A small contrastive image-text model, trained from scratch: 9200 steps.
Rows from block 13 of the image encoder of a small contrastive image-text model, named by matrix and row number. Rows with one number belong to one channel. Each number is 128 + 32 x the weight over its row's rms, rounded and kept within 0 to 255. All counts start at 0. Numbers have three digits each. After the name is the row's rms in percent of the matrix's.
After each channel's rows are labels from the 100 images, of 14848, where the channel reaches its highest value: "top examples" is what is common among them. Only what is clearly more common there than usual is listed. The data: simulated telescope pictures of galaxies.
# conv1: bottleneck pointwise conv (encoder.blocks.14.conv1.weight, 64x176x1x1), inputs 0-87
# conv2: growth 3x3 conv (encoder.blocks.14.conv2.weight, 16x64x3x3, transposed, each kernel summed), outputs 0-15

conv1.55 098:075114091142147116146161160098143077105159145120114103085134244109099115120122178115127168172120136088112150123104139144087118166111093122097140179149169122123107123108096157148163084138093096114156136133088127094106211103080106142156138155139125144111146110188134
conv2.55 128:083124104133096120130135100151100187191167096104
top examples: bright star with spikes

conv1.14 100:152109133121100133140154088117147179152150118166156087113126170133131066160153137113200139167121101133131121148113123154115142131145112080133118204130172152107144215104103171167109162121114130112119184073130125127105193143088128140170201128151146164121139106157134
conv2.14 087:067136139161138174148135133156152171168185125152
top examples: bright star with spikes

conv1.9 104:084162129109145106080193176142161121212147085086162119146113171151129183136097087113099050113118134126123143103147126078112101162125155157110127121155070117110123124142130119134202157121132062105140075151137103127152124158140142141127171170158106158086125114183104
conv2.9 114:104151108102146151097177132144106187187157135165
top examples: bright star with spikes

conv1.45 097:095079131118117116174124122116094137110092149160116178150175104138128062116161076143110096121101082157121147164110126126135106134115088121098144147116166153094180170117126090117137113136111122186085147123145122120182177096115151129116095119127077117089122159183071
conv2.45 076:181085165153135116137171194105121143094129113159
top examples: bright star with spikes

conv1.31 096:210140110104130141164145152142101082118179111104106120145131078167159090121119130154142076159085139085133089084140095123128192101094133134125121163114130155144111156134119128152173146095114086103115117141130102146142203139192093130155172150127170149130154090138129
conv2.31 108:095084138099120090123138158128142167155202096096
top examples: bright star with spikes

conv1.12 094:141129136156100110128095149111135151062136175163099145156094143128152162185135164144101133137064131107153227152133118115101142151149127142109153114083131143153103155136169119131122133148106092145134147102105120078116139162105113151135130118112196092129131110148119
conv2.12 076:148101133170150150186167104147160123197103132139
top examples: bright star with spikes

conv1.35 100:196176141138168125113137145129115145185153077110119148112117130112121125106120146120133105143159169119132104142118135161176141099150156167125135178186102122085154141129088135082113100118132129153124134183182168139178148141128173109119125161175098135165141139158129
conv2.35 083:136134155089173109167111122137116198131167099079
top examples: bright star with spikes

conv1.63 103:107110164115148113090129114121137115167115112159140169071088060137145183096142102098134079144156129153132166145137115182088154132103130109100130135128156137130157142102155080102163132152088122153145137198173124120133161131120113095151139129151115084143127136185095
conv2.63 081:055086133111140089157119176114143147166171128116
top examples: bright star with spikes

conv1.43 098:078139128132141133046135105181136113127097123130088136161121186145116144129130124132127085120091119066108155156144117124140109134152122176148099103113152127146084153108093151172168119133089085118077109116150117099133124179098147158134167106130237138103108125170165
conv2.43 080:126189129081084180173128120111109147171139138155
top examples: bright star with spikes

conv1.61 102:080123171116174114161134150137135148153159152146131160086143112142117070084136113127136139131154114123163129114120182196136129105157114109140115084101118108131151150100123171126138177156105143157098152084117136099184116134081131121117100187138157149134120113112169
conv2.61 076:073132116139127174160053117120167149147161151114
top examples: barred spiral; winding: clockwise outward; tilted; flattened elliptical

conv1.57 096:107135101137123160130175108116077146143142088136148102131116115122141090088120139116186159114113139125143143116103107104125086116195123186103161104140131118087097112110116149118134134126091126112076134138133079173117169100161142105120120129105100109117101139107115
conv2.57 149:102119092154114145129093076101073062135106136106
top examples: barred spiral; winding: clockwise outward

conv1.30 097:075126137122125139129147151144130141130157130154126090200148194141144122103156113130126129138076125114102224076148089127147139186114095127086125071120147125147148179110212116100102161165114101182077121090087116174147092132100137136147121128163167120104095142223084
conv2.30 079:113098115141128173145159092122150174201177121133
top examples: bright star with spikes